python train.py --latent_channels=8 --epochs=4.9 --lr_schedule="cosine_restarts"
Rows from block 1 of the decoder of a small image VQ-VAE, named by matrix and row number. Rows with one number belong to one channel. Each number is 128 + 24 x the weight over its row's rms, rounded and kept within 0 to 255. All counts start at 0.
After each channel's rows are labels from the 100 images, of 14976, where the channel reaches its highest value: "top examples" is what is common among them; "patch colour" is the nearest of a few named colours to the mean colour under the peak. Only what is clearly more common there than usual is listed. The data: short English words printed on busy colour backdrops. In brackets: how many of the 100, against the usual share in percent.
# convs1: 3x3 conv (decoder.mid.1.convs.1.weight, 96x96x3x3, each kernel summed), inputs 0-95
# convs2: expand pointwise conv (decoder.mid.1.convs.2.weight, 192x96x1x1, transposed), outputs 0-95

convs1.91 [158  80 111 117 122 107 124 160 140  72 117 127 152 172  94  99 128 139 121 143 147 120 159 153 104 123 116 147 121 142 128 128 136 143  72 114 130 124 137 131 110 118 115 129 168 153 159 128 114 133 120 164 133  98 139 122 147 113 141 127 127 156 130 110 147 180  95 137 124 140 201 167 121 175 149 110  65 112  96 132 135 116 129 143 162 129 124 125 131 122 108 126  96 103 119  70]
convs2.91 [127 120 119  99 130 166 114 107  76 177 111 127 107 138 114 125 136 161 185 152 149 122 115 132 147 161 117 122 162 103 106 163 162 120 119 127 165 187  84 144 135 160 107 149 145 114 133 107 139 130 146 138 140 110 101 132 130 113  88 140  82 119  98 131 105 148 113 112 170 126  97 110 119  99  93 150  99 118  92 162 110 147 165 143 140 150 172 125 110 136  78 109 141 178 126 159]
top examples: white ink (47 vs 8.4)
patch colour: grey (85 vs 47.3)

convs1.18 [121 121 116 145 145 149 108 122 119  93 122 121 168 145  93 128  95 115 129 101  89 135 142 170 107 115 119 103 124 111 121 120 106 124 148 121 118 112 107 139 176 173 127 154 133 105 128 162 158 137 158 123 117 119  95 136 123 133 107 139 171 133 150 156 159 147 128 141 121 177 149  15 140 131 121 162 125 127 139 140 128 112 110 120 180 165 123 149 123 133 122 122  92 144 106 141]
convs2.18 [106 119 191 139 152 136 113 161 156 125 101 155 113 138 115 125 131  94 126 153  84 104 163 147 144 141  79 186  93  89 128 136  84 103 135 137 119 133 132 115  98 138 130 169 129 116 150 169 124 128 144 140 127 137  98 145 104 142 147 145 144 137  90  85 135 116 153 123 138  87 127 129 158  97 140 150 123 137 147 142 162 147 112 171 152 122 180 105 142 148 116 121 159 176 109 142]
top examples: black ink (68 vs 8.1)
patch colour: grey (99 vs 47.3)

convs1.11 [146  78 114  56 154 117 101 138 163 106 124 128 107 151 158 130 127 110 106  99 122 114  89 125 136 159 146 111 124 117 136 122 125  99 112 122 120  78 107 117 141 108 138 119 114  97 119  85 120 142 124 120 130  83 142  95 104 124 129  77 110 124 131 123 127 117 123 105 112 157  90 103 139 115  79 111 117 140 140 166 116 108 109  81 114  98  68  98 126 139 136 102  97 136  97 160]
convs2.11 [146 158 133  96 105 100 128 150 106 103 118  82 164 161 104 147 121 106 114 111 116 158 115 117 152 114 120 170 126 130 123 101 107  98 165  91 125  98 158 135 122 110 160 147 130 132 142 145 157 103 204 129 145 117 157 169  98 157 117 129 116 100 128 136 131  88 119 142 171 146 110  98 158 112 117 131 110 126 136 132  98 137 142 121 127  92 152 127 139 120 111 137 128 133 133 157]
top examples: black ink (35 vs 8.1); brown ink (26 vs 7.9)
patch colour: grey (97 vs 47.3)

convs1.38 [150 143 138 123 128  73 101 148 144 115 111  95 123 138 159 122 127 149 137 128 119 116 103 133 119 135 137 161 109 168 113 104 134 115 168 122 155 114 135 150 165 167 100 141 163 109 151 121 123 117 161 139 150 115 143 113 118 130 101 132 172 110 121  52 115 147 148 104 122 143 152  74 142 154 120 193 125  97 142 133 123 126 123  96 100 140 108 107 113  72 117 145  87 150 131 103]
convs2.38 [134 108 111 142 139 156 133 104 152 131 142 109 124 123 156  92 138  79 131 172 145 132 128 153  98 113  79 126 131 104 157 145 139 135 133 114 119 137 121 189 175 179 102 154 110 121 119 121 117 116 145 120 127  69 166 116 149 133 119  93 101 157 110 127  87 125 171 117 140  88  92 140  97 162 147 124 120 100 151 115 125 128 163  90 133 120 133 124  72 154 149 145  96 153 130 136]
top examples: black ink (41 vs 8.1)
patch colour: grey (75 vs 47.3)

convs1.8 [162 117 115 134 112 187 141 126 127 116 101 129 161 170 134 109 129 148 133 118 141 140 157 118 151 148 150 135 175 119 170 123  70 119 152 129 134 126 133  93  99 108 115 118 132  75  95 123 129 101 163 130  88 132 120 119 146 144 149  94 138 160 132 139 129 158 107 109 138 151 149 122  34 120 151 115 141 138 108 138  73 129 129 120 133  98 103 124 132 156 156 119 113 149 124 122]
convs2.8 [132 147 132 145 131 140 112 111 161 150 111 137 155  89 129 138 131 133 123 150 186 124 121 119 126 153 145 154 120 161 104 200 159 105 126  97 115 111 106 149 165 106 107 150  94 154 124 151 100 111 103 133 165  99 102 115 153  88  73  62 131  79 117 126 120 117 169 148 111 152 142 105 130 135 143 154 140 145 150 111 146 150 135 132 139 128 145 110 108 109 206 155 149 115 163 109]
top examples: black ink (36 vs 8.1)
patch colour: grey (77 vs 47.3)

convs1.66 [138 186 117 135 144 127 135 107 120  80 107 150 192 127 127 124 118 125 139 126 185 169  92 150 148 142 121 161 141 126  99 169 166 128 101 142 148 132 167 130 116 106 115 127 146 152 155 146 140 124 122 118 140 205 140 139 126 131 119 130 173 115 124 168 112 129 164 137 134 143 125 117 135 150 127 176 117 161 161 116 152 123 123 169 132 150 145 103 134 106 164 146 136 110 101 112]
convs2.66 [149 170 157 161 131 145 117 132 106 130  76 124 149 153 176 163 151 144 136 128 134 128 103 167 141  89 114 148 142 163 130 149 119 116 104 125 127 152 144 121 165 117 107 136  99 171 151 120  97 119 125 116 126 115  93 145 128 101 136 133 134 159 130 126 124 135 136 108 134 157 159 105 104 123 102 131  80 134 137 118 120  96 139 138 142 145 141 143 133 142 100 168 146 149 125  80]
top examples: bold (92 vs 45.9); black ink (72 vs 8.1)
patch colour: grey (96 vs 47.3)

convs1.21 [150 142 105 131 118 129 136 126 160 139 116 135 194 136 112 107 144 145 142 151 118 132 146 141 101 128 142 132 144 124 152 141 189 139 118 121 116 127 157 140 150 147 126 120 193 156 127 127 114 152 114 121 166 130 139  96 127 107 136 123 191  97  96 111 139 147 112 123 100 131 129 202 174 135 131 149 162 116 113 114 137 159 117 138 183 127 146 124  94  91 101 143 160 146 113 162]
convs2.21 [108 150 148 164 146 164 177 114 135 126 147 100 129 124 129  87 107  82 145 144 130 139 125 106 108 109 111 110 168 121 135 124 163 143 133 105 157 109 140 144 155 158 140 145 158  67  78 105 102 168 134 110 109  88 126 100 175 105 141 143 146 197 153 127 117 147 128 110 100 107  97 145 138 129 132 114 171 171 117 154 134 124 115 107 159 159 146 133 184 169 124 132 136 126 133 112]
top examples: bold (96 vs 45.9); white ink (86 vs 8.4)
patch colour: grey (99 vs 47.3)

convs1.13 [133 139 113 113 129 143 127 154 137 125 130 127 214 151 124 138 123 131 127 121 131 116  83 127 138 113  88 109 134 128 137 141 132  92 141 115 126 116 111 142 159 204 122 120  35 116 126 128 126 121 133 127 132  99 139 118 120 129 135 147 133 164 130 143 152 137 108 115 118 131 141 130 126 133 118 109 125 121 114 121 110 119 127 133 243 108 116 140 120 138 130 107 130 174 122 113]
convs2.13 [139 107  86 131 153 135 108 137 144 121 141 128 136 102 148 131 163 136 128 105 151 145 125 139 156 142 161 189 165 116 107 135 144  99  97 127 110 153 119 130 111 129 169 119 130  44 109 141 140  60 180 152  74 158 109 124  79  97 136 117 144 131 109 160 136 157 122  78 149 114  80 120 155 148 136 133 132 122 114 130 138 142 135 174 154 133 123 105 118 141 137 129 126 116 119 124]
top examples: black ink (39 vs 8.1)
patch colour: grey (84 vs 47.3)

convs1.85 [130 142  67 130 114 115 233 157 106  97 152  97 134 111 145 116 101 129 138 145 178 115 126 128 199 120 111 123 114 134 117 123 130 121 108  95 106 147 144 112 134 142  89 127 106 132 152 125 108 139 135 142 160 114 147 140  79 133 115 121 118 191 118 150  89 126 131  92 138 122 135 139 101 114 143 116 134 126 131 121 131 121 117 133 121 127 173 130 115 138  99 107 153 146 100 127]
convs2.85 [113 113 170 110 152 142 131 130 128 121 138 145 124 139 103 120 161 112 156 134 126  82 134 158 141 149 154  78 136 128 126 131 145 113 158 136 137 116 119 162 136 126 142 108  90 135 104 169 141 105 160 132 147 137 123 122 144 120 152 129 116 172 125 181 125 189 119 169 107 121 147 151  88 142 137 136 127 141  91 148 101 149 142 131 128 188 176  97 139 135 132 122 129 153 145 114]
top examples: white ink (33 vs 8.4)
patch colour: grey (93 vs 47.3)

convs1.30 [ 97 185 143 172 139 163 133 131 135 125 111 109 138 127 194  69 100 130  99 155 101 121  93 126 128 126 114 124 111 129 142 113 150 128  98 129 125 121 186 128 118  89  93 140 128 130 114 166 130 106 128 130 163 134 139 151 114 128 145 126 116 102 133  94 104 156 117 123 123 123 135 138 144 129 127 134 123 185 110 120 114 131 108 166 129 121 169 105  85  58 135 129 126 116 128  79]
convs2.30 [115 109 129 177 149 122 121 114 116 102 139 137 133 139  80 118 155 108 109 122 132 176 124 119 162 177 165 112 111 121 102 135 136 147  85  98 137 125 142 137  95 145 134 115  62 126 132 104 125 126 132 128 164 119 137 141 129  83 106 177 148 115 147 122 143 144 168  85 132 129 151 157 142 175 124 152 111  91 140 112 115 110 175 120 122 113 130 172 133 141 141 141 119 122  77 120]
top examples: white ink (37 vs 8.4)
patch colour: grey (87 vs 47.3)

convs1.28 [124 126  78 111 134 107  71 150 113 101 144 109 134 112 109 112 126 124 127  97 106 132 147 125 110 122 129 109 131 128 121 127 118 129 136 143 129 116 123 125 187 160 116 119 155 108 111 150 157 118 138  99 146 127 107 121 101 139 124 114 139 141 145 170  85 132 105 119 117 143 116  30 128 107 145 149 134 109 118 138 122  72 110 139 135 104  76 144 119 152 120  83  63 133 139 160]
convs2.28 [142 138 160 181 160 159 130 188 119 113 145 122 145 131 107 118 117 120 119 103 131 107 113 128 140 153  80 171  92  95 127 110 101 114 136 145 127 110 128  95 114 150 162 125 137 117 126 188  98 144 126 119 155 144 104 166 130 116 171 156 141 176  96 119 142 146 152  71 139 112 133 146 123  89 128 126 111 141  93 112 104 118 140 143 143  97 135 129 159 143 149 129 104 142 146 120]
top examples: black ink (38 vs 8.1)
patch colour: grey (99 vs 47.3)

convs1.20 [137 128 117 122 140 116 100 127 162 106  98 120  95 168 153  67 121  94  92  89 137 115  91 124  99 113 130 145  96 103 138 153  74 106 133 122 147 121 100 117 113 148 138 112 125  96 134 105 121 106 132 158  87 116 124  94 157 149 137 124 138 118 113 145 115 125 132 135 117 102 159  62 147 122 116 152 127 128 154 119 127 108 146 142  79 102  99 116 134 106 114  94  73 150 137  78]
convs2.20 [127 142 131 136 136 150 109 115 133 160 131 126  90 188 145 169 130 127 116 100 168 151 101 136 112 150 132 177 114 111 138 118 144 152 121 108 150 118 156 156 100 103 137 120 111 120 111 138 164  85 109 119 112 117 174 104 101 126  63 172 155 119 135 146 135 118 129 139 112 110  81 117 114 142 109  78 120 112 165 110 141 134 113 147 106 107 129 111  87 132 154 128 132 130 103 108]
top examples: black ink (40 vs 8.1)
patch colour: grey (99 vs 47.3)

convs1.37 [110 178 126 147 124 136 104 130 110 147 101 106 111 155  81 102 134 143 138 101  95 105 101 132 151 131 159 141 178  84 154 126 169 160 149 152 176 155 141 155 144  96 154 150 138 132  89 155 152 132 148 134 144 118 103 119 107 136 114 163 121 139 170 106 105 133 130 163 127 131 119  84 156  99 132 113 175 173 152 115 146 131 129 143  99 132 119 129 134 110  84 105 110 139 159 112]
convs2.37 [167 118  88 122 143 134 122 122 175 149 100 168 102 100  93 120 115 117 143 117 130  87 133 154 135 108 125 142 149 143 107 154 118  68 149 144 160 101 142 142 127 115 120 109 161 178 104 106 103  93 113 115 103 118 126 168 145 130 105 120 156 131  76 105 129 133  96 124 123  91 129 130 126 134 123 109 138 131 127 136 120 100  94 124 107  39 118 132 126 130 121 121 142 164 146 125]
top examples: bold (74 vs 45.9); white ink (56 vs 8.4)
patch colour: grey (81 vs 47.3)

convs1.31 [125 120 148 143 111 155 170 122 134 214 181 146  89 152 102 171 129 151 159 131 115 108 124 153 118 162 107 173 129 104 135 109 144 124 120 151 133 123 132 108 108  99 126 127  62 111 138 109 126 136 140 122 122  94 123 136 145 136 107  95  91 116  96 110 145 129 129 108 113 140 163 170 154 131 121 102 127 142 100 131 124 135 139 147 100 137 185 132 141 110 156 137 162 154 139 104]
convs2.31 [153 119 124 147 177 143 119 156 147 149 174 133  74 141 127 167 187 134 102 119 143 121 134  93 165 125 152  96  92 115 138 133 124 133 109 134 163 116 156 138 140 123  99 115 154  98 118 142 162 127  95 160 140 118  99 118  87 109 112 142 163 183 130 137 142 154 118 112  94 131 109 122 114  72 101 141 122 111 153 127 133  93  81 104 149 120 146  82 112  87 114 114 117 131 146 127]
top examples: white ink (56 vs 8.4); pink ink (30 vs 8.8)
patch colour: grey (76 vs 47.3)

convs1.53 [108 120 103 101 132 146 115 137 178 119 115 141 146 154 121  76 121 161 106 103 113 143 121 103  80 174 132 128 119 103 134 134 119 105 129 105  89  96 122 145 123 127 108 128 158 129 166 105 130 157 132 158 128  94 139 121 112 132 123  85 157 101 136 142 163 127 147 121 142 110 180 125 128 134 149 178 114 151 103 140 142  81 148 153 175 130  95 121 141 124 149  87  81 123  90  95]
convs2.53 [125 121 156 115 143 136 117 156 155 110  96 124 108  98 165 109 115  85 129  97 155  54 111 126 165 131 112 131 157 125 158 132 116 163 160 117 160 155 148 156 178 140 100 145 139 137  71 168 106 133 124 127 109 114  85  89 129 107 124 148 140 130 118 122 146 152 162 124 118 125 124 162  95 109  91 162 122  97 167 117 130  98 161 150 174 154 147 140  75 150 112 150 103 168  97 131]
top examples: black ink (30 vs 8.1)
patch colour: grey (85 vs 47.3)